config = dict(
    encoder_arch='convformer',
    model="model that answers yes/no questions on an image's attributes",
    dataset='drawn branching plants',
    train_examples=72500,
    image_size=32,
    crop_scale_min=0.8,
    horizontal_flip=False,
    questions_per_image=4,
    encoder_norm='rmsnorm',
    encoder_norm_position='pre',
    encoder_activation='silu',
    encoder_mlp_ratio=4,
    encoder_parallel_block=False,
    encoder_inner_norm=False,
    encoder_patch_size=[2, 2],
    encoder_depths=[3, 6, 3],
    encoder_widths=[80, 160, 320],
    encoder_kernel_size=7,
    fusion='cross_attention',
    fusion_encoder_width=256,
    fusion_encoder_layers=10,
    fusion_encoder_norm='layernorm',
    fusion_encoder_norm_position='pre',
    fusion_encoder_activation='gelu',
    fusion_encoder_mlp_ratio=4,
    fusion_encoder_head_dim=32,
    fusion_encoder_fused_qkv=False,
    fusion_encoder_bias='all',
    fusion_encoder_qk_norm=False,
    fusion_encoder_layer_scale_init=0.1,
    fusion_encoder_parallel_block=False,
    fusion_encoder_inner_norm=False,
    fusion_encoder_positions='rope',
    fusion_encoder_cross_attention_every=2,
    init='trunc_normal_002',
    residual_init='none',
    optimizer='muon',
    muon_scale='match_rms_adamw',
    lr=0.0016,
    momentum=0.85,
    nesterov=True,
    orthogonalizer='polar_express',
    adamw_lr_other_params=0.0025,
    grad_clip=1.0,
    ema_decay=0.99,
    steps=10200,
    batch_size=384,
    epochs=54.0,
    lr_schedule='cosine',
    final_lr_fraction=0.01,
    warmup_steps=200,
    weight_decay=0.07,
    adamw_weight_decay_other_params=0,
)
Rows from block 9 of the image encoder, named by matrix and row number. Each number is 128 + 24 x the weight over its row's rms, rounded and kept within 0 to 255. All counts start at 0. Numbers have three digits each. After the name is the row's rms in percent of the matrix's.
# f: token mixer depthwise 7x7 conv (encoder.blocks.9.mixer.f.weight, 640x1x7x7, trained with AdamW), a 7x7 kernel
f.152 063:110102115111126135118142135124155118124114084094079167102048086101158122109166111115116128120138139128100151146107135109117124126144145134159157116
f.153 090:084099127102127143100114118127099131128120125126125100064164156117139161137131150130135122109100127165188157116163180105130149110122145132138150143
f.154 060:082093108100092121088081118135147148120139114171106106163153110142155101126148154128142152162159150170121140166153134126132127122123127141121149166
f.155 062:139132125117120130126142116147164133152096113147123169135099115068102040138109111114129124105142100120119131080150136114137164147152129117113121104
f.156 070:147125102143124146138138072127115149137149154121093104147135126117185172118098123125148166119140081133090176109141130108159113133172116116131109124
f.157 113:188110124171150136215119113131133118125126129104172144103126143089116135118134131136121177140126103150102145137127131121135136122133121089126095101
f.158 071:126139133143136169158121188110092113092108124147122101107120112082083134117086135170111174159107113114126121124133153140132107109164142127135136154
f.159 046:148150127162147140148151144165119091139108137129154138139138111089129145132140106104085143141100149161119185162162146136083127130161135163164124107
f.160 120:126122149120131139138162125124154125115133138124083113156079141108122181127112059151141131087156118124100149128119093103173153139144147121163117132
f.161 092:184161135170154154176135136126156125113139129143151141110133146098086076111176097139109110147131106112103122111105109143125139153128124170131140135
f.162 109:138135127118155137149116116117106161134101130180135137175145100148111068126128140156129095169106124082089128078135134126125099101102111140124119111
f.163 095:130159144124130129138147143153167138112131131117152144144117154212183105139173183183145133116134147132130124152139148139118138131147128146133131132
f.164 109:103104121127116105081114127110116096092127156138147103146095151076107142142154150126098162115157109191095105157138121119144147121126141148159145132
f.165 109:123081099102142158110099133129126127136099120162104124141086125113107119124059144124113122141100173116178129145166146154135123097111128100108136104
f.166 066:110086123098118131104127167122123161102117105106102163154118127112125099123152141095134106114101110158093122119091174169156147117172167117138113119
f.167 123:124155114105153122093138087121172106128129107154093088102120158144136155106131157139079124159110153150098092137127129140166078144144131125144116112
f.168 104:125116129148122116106098135164145137148099122114129083149136111163180121142168144226124131125124134123146147154168137121152140145137130126140127135
f.169 073:143100133116120152136108135109090116136116106141132148143155123163088121155113146107181136055095092125133180116117118107142086120140135124126116104
f.170 067:129101132138122139125107115143128135123140156150129128135124172116120112121074151109140105063165095126138086112166153152125130090149172115126137080
f.171 076:156168159132142161160172126145120125126158130177134123119170144140068110114173075125147131112141127131147132147159134174121108141139141123125119136
f.172 066:096108101095119098111148140130138128166153163122182085158145106112117159127122101085127164135118102084125136118122102096137092114117159144144138145
f.173 129:120154153165170163137121135164158143118119190091127171135139115093114087136150082159136109149125095141144114106121117135138107159134132117130105113
f.174 077:167158162150143155166112114126107121122107080100142122124123116134138125125168119126156171153154126115143119143141149200139071140112116131118120104
f.175 087:111131153162148164168132131138142119123131143126166156108139178137134119117101087134122123116169092110168109118109146165135130097118131104145180171
f.176 094:108125130144139130148113139080126139091149099121132138101106135116126158150072119170138148149136113117190164175154137128135088092135136104110131120
f.177 079:092122123100124110080132138131114135146135118148117117148131145143147105145112168135223141121076144110159119143134155142120154161141129135141152152
f.178 093:163146135148120119167107102097141123135164154156130127161120128160105139137096144134071145132128172063141144134154144150161116131094110126133126098
f.179 093:115111127163167145105167129141176122124135135097137165122074110091109173134134096103127154109098093165164131123110122126127148109148120141154141144
f.180 130:081107115073117126096101126119117138128130116101152118143132112160134153134100133082162098131100201118147131130134152132111177126141140127125160123
f.181 111:157117131115120151169096103102118096109101124121112121138133162110123152132137035106136114118122113094113167156131156119118126115126110083125107116
f.182 071:150118134110096144140150137118128097120150089135081108125111121142175127125061192091134109152088137157119123122128148119156140104121112131151136143
f.183 091:097164109128143149126127109154112126141166099152138101205142181116157164141098141107143119134141131109134130117174147154147105091126124122135112132
f.184 079:111116093088093112102120150106132137105154093133174133131136136136115098135131129137194125156088171126112108100157131128136101144128105100104091102
f.185 101:079138116117137107112112157129136161113095154153128136121107148179090087126133150140151115125127153160114104112144159172112100115124157166133094092
f.186 099:128129132139142131150141141106108115125140126123147072174119116132117141140154128140106204097159087110126161127092137151149119123112098136101081099
f.187 083:167119131141128155161081132132113111089158108113158061088140152083129120125121074127154135096107120127140131110137172136127113123137142134150128116
f.188 135:169139130155107106166115128127143156133121148172112155173088095137114147130163132151123155140071128104131154130138140132147180177115138121122137130
f.189 091:106110107132108086091117121115142136137085141112163143123136092168095112122132130103112112081075116078172087133131132133118122142166135137125132119
f.190 069:168109116109093120177105117106129120101128118116058106132136105094119086138103104105093098110092108109098148118165143140128125105104142129125118129
f.191 104:208142148188135138167148102119125135132123135150146138135117128102135155118167124141162117142131162188128123140124140146137154133131146138119093099
f.192 053:116166120140161131117130150105129146126131143137120126168159148093135084128119113162127154087155130122168112090074123128161178100119131111126121088
f.193 058:120118128119164126126127142132142118156148156140171177105146188155138173104167157113128143115159080116124129136166111117128106120121087125110133159
f.194 077:174189162167173161197150144133154136119166098161142120140114152132152144138144138127145151158128124127136110118117132114121109142120122127101112134
f.195 057:151127113156109106153143127116111080103116117128116108081084128100091178150110076125121129156132105088141151148147136131115143126121138120117171163
f.196 115:145097144123135152160126129113109107084121110087146160144103168142116178133083176097066144144145128115111139140114135130122175139119133130128136134
f.197 089:127103105086133111102147143130126129171136183130161174132131156135107108111173116097138165153139119126153097100133142104149160090088130118141127110
f.198 127:145149115117106121116131132167155137124131128092125108140045120126079105121166194120125120135109131146148089131121106132103168116115146136129129143
f.199 080:181167151164155178206149150140131136127179140138146142148117151118128117117136161138107156133118136140119118145173145135153121139132124132125113113
f.200 078:103093112108112126118107106137121113120092131122131160112132143129179148121097120107099071137124097122149054086124127139102086115119113108123120119
f.201 081:089120100126160105112086128112122140115103162117121149134163141112074119141103129120091141135140141112117082147096116156087182100143138144156143125
f.202 084:098131084080104094086118112113112122107138079104147107124109094129114128121187123121079110164122120152128089123148125113104130118112116141139100133
f.203 127:134122125116122115159106131138160098133134066099184115099095112132064172125116087080098124142130120113122123125096145141116127108115120116128129131
f.204 126:114096106119141155104137140118135123101112081120144138135113096137123181127136125099071173135156120105134150183100168115134132105155103098119139130
f.205 114:129099131145142131152167113151176165117152164122117179092142177135117165115139153158112129126159117130178147111130139109137155126134133149133126173
f.206 068:131129113106106100086134145147136093093174117116154081112090153141176149115118085167091122165120128132121142144129133132147126178117133129112112143
f.207 136:200172153172141131163124131116113138117145122162115150107131139073167091135070141126134136127137136140120120146138160123144108140093121118120127119
f.208 093:118103130102110123078148133110139136094124111138106128185130131133150076123122122125149088138092158151094108140170130132117132130132163168158161162
f.209 113:149114108154138150156137086137154123118137119056137139133074126089155132130156099105093158134143138155108139139137127123164123175143113136150141157
f.210 122:158127148141117127083137123148111128125140106126094090163151138133182076125146108194180135117124126136164112098143149108123144126140128152121142147
f.211 114:160168152123154154156109128149183161129093104097127154124111082119085092138149066117150128124137125145152122125135129116115105121146118142154130153
f.212 061:100118127129118108069116140148138143166111116139142107140147101159133162127134144102177152130126152137148151179145142122130110180137168176147142112
f.213 125:130162151160129106139133148114118140120155149095134168165135150140149052117109129118118100128177145168130105115139093109106117102104123128143165130
f.214 063:076112150122083105105120109138140143127114121157135112124139127153108130119144195139136095160088096169092158149122119116164127136112111113110163116
f.215 121:154116142150133149146082121137127120105129146131123101111159130139109144130128108168119179065098129142094163117131176139109148109095092086127116125
f.216 116:147136133150149162145118144153120125125119134161133107136105122165078092132120106136092091094158126119151071094103136144129165118156141127156124175
f.217 072:101086084124091113101115103162116113108123103097073083121126157139097113127084124117115136105099121155134102123153146107119149112107143134138159152
f.218 060:156149094173127131161164137117112136141149125199091132164154134097116114156111129107154095129128113135129142163144129109125084093112110126136161135
f.219 048:084089112097103116131101095140126158128149110151138084117110151115127068132116138122116098125115151149159133152136128133195131174137143116115144125
f.220 117:127126126155098103128134163129126156121116132078110101153129119148146166144075105151145139130151100100166186138128108102131140120120149136170173134
f.221 085:150133117134122109123149160126142098119188118141097118109095089132116166121077109160141138105120140063112153117126142127106110114074110133114134123
f.222 088:066105128116145136105152138127141112133113115159105162066132183111145127114117135152138141146131154161155183141123132129118114108117160125127172118
f.223 126:060127109079158160093136128117116144115092136101141145100142111132125140119177107110095167109137086167126102132107130128139121151130120106106112113
f.224 089:137106125138095103101116068097117111110103158094119087088159125111096131143111110104082111111105124113123168140157148122147104107130146108132154153
f.225 093:090098107106114156140106097095115123089080127134117090103105097108129064117149128119116112129107135123097145106121121098138138144111116109072118108
f.226 085:064105113079124089053118149127120136110139105157138134143118127175167126113150148137125110146111174135142126107131118147118131136123142134154148142
f.227 109:143120094142122112119121098094150133129136187154135126135131121051120057136146113090131122112137131129118133128171129143111099097114120122103149134
f.228 071:126129158156143160132104150142111112095150102133177097140189089142113092149107130148099124121114129112141129153139140132165158136157147152170158123
f.229 071:166135157171129161161176138135133149175103169118129116114167121172154100100143117171146104113147159153115135122119136155130145142124142147126100129
f.230 152:228158149176149164208129125124125120126148132122108123102112142136141123126117119126123112091121113110130123107131134120122118110114128118141126113
f.231 072:084108109088110108068127108146122086078084131081136145117148112154126158137114137141119091123111118152084130127121113122127135095095133119115127127
f.232 094:093108144117118138106163130120127150125156177163146116189173125125115123126120091081124187112111110156161104107110137122103102130113129133124137124
f.233 095:082076099092085114072105127126121124125120118151117099110131146143094132129160134126123119119103103098106124146150138150163117101099095094103110105
f.234 101:110103114126196159132141163119108125145133136104160064158141099145130156142106133167152093123175138131165152123151134122118123124114121126123122093
f.235 141:129123114166171187162107128149138147127106169182170088151151110136098094136135133146142148093152102139108128148123115115119114139125129115130131092
f.236 079:130140152148171143143144131116137103103131137133133121092127155102127130135086155183119153172120157108128200141123164137127099140136136129153168106
f.237 130:078100147112124136100116142072099129163161141127155090150148111172193149126129169111144123129141127127113126132145144134137145134124118101119094097
f.238 056:100130100109140067080107120120119142167149101134159111126172145171154111121109126095134108122153184147128119133172130148126124153114147138139118140
f.239 087:078089096114106113081104107135123125129124113131160102120139142123110084130082114075112124145100165118143107155152178149133133129134128131102107119
f.240 117:132169133137137116196117116106156099119129099146183130135119139142100108138070157068122122108131146140174111139150138136111134126111111121121116118
f.241 086:124107094139134131113092116143165139150121117075110107144076108127102154158149061108096133147127168119107130099146129108135131108141117120119108164
f.242 086:161129117135122125145147129106168129116177148131121131130139131122135070116138109108154102195164120118080136134163133115104092127150122153168155123
f.243 089:169179151153172143162126133124167157107118167164094142155139138155103126122109136133149140164099160137106123146127133108124115102135159138159150160
f.244 109:121159154112126118101125129117095155127135108164148081167128076184129113126104130141165131088141111162135123143163107138134106129132095094102105143
f.245 087:057113150108129117092092116133137125108108129077150139130098125143148181136145169137102110127105137114096155095099116097113151151113110119121122137
f.246 134:090163159116143107136119151129115131112130176139084145164090129157187115129130134188110107137125175126141121134117111135152115084140125113116119117
f.247 124:048100116114111103082134144119127126127160095147140156141085147168117151130114154160108112106144132098111113148102126115144152113112106128122101157
f.248 075:113146136125130118122145147140134137128147159159141128132152169146116093118140138139127119139137144120134154157151117155145174191193170168154161149
f.249 093:138120119105102134117148110103108100098120100109115125085124098106154162141169139103144161167122092113136115146124179173137137118188148128135116125
f.250 068:125139132124117098127146117125130135141100151129118116108146148104109109117077149117104104100122167124150085082130128146151139158189158154147179096
f.251 079:079132162125142146104118133127144142126132114151110157149128135178161088121157170127156092128113117157107161127143127104167170141098109119083138144
f.252 109:141144180109119108140133094111130096141150100108140152079158185199165176108123130148119132126111122122146104120134114134131105134134133147143120134
f.253 062:143097105084093110127151131118127101103103121073125123108109119149136178120103134118091107136078145094133125153133123138079143151151141131142170142
f.254 091:131167174153159158120116148172138131143099115145141145147144130178155143127135185172144143149112131146162153120138144113136124097073133121121133131
f.255 092:135141148120114142134171128142123147118127166099126097078127115117123144108130071124078151108150138164109071153109160129142142113145095102124124159
f.256 096:151127116141144167145151083153156118152107133117135145114121151114143086128196102161118104116133106145071102139089132116094152118133132153134152128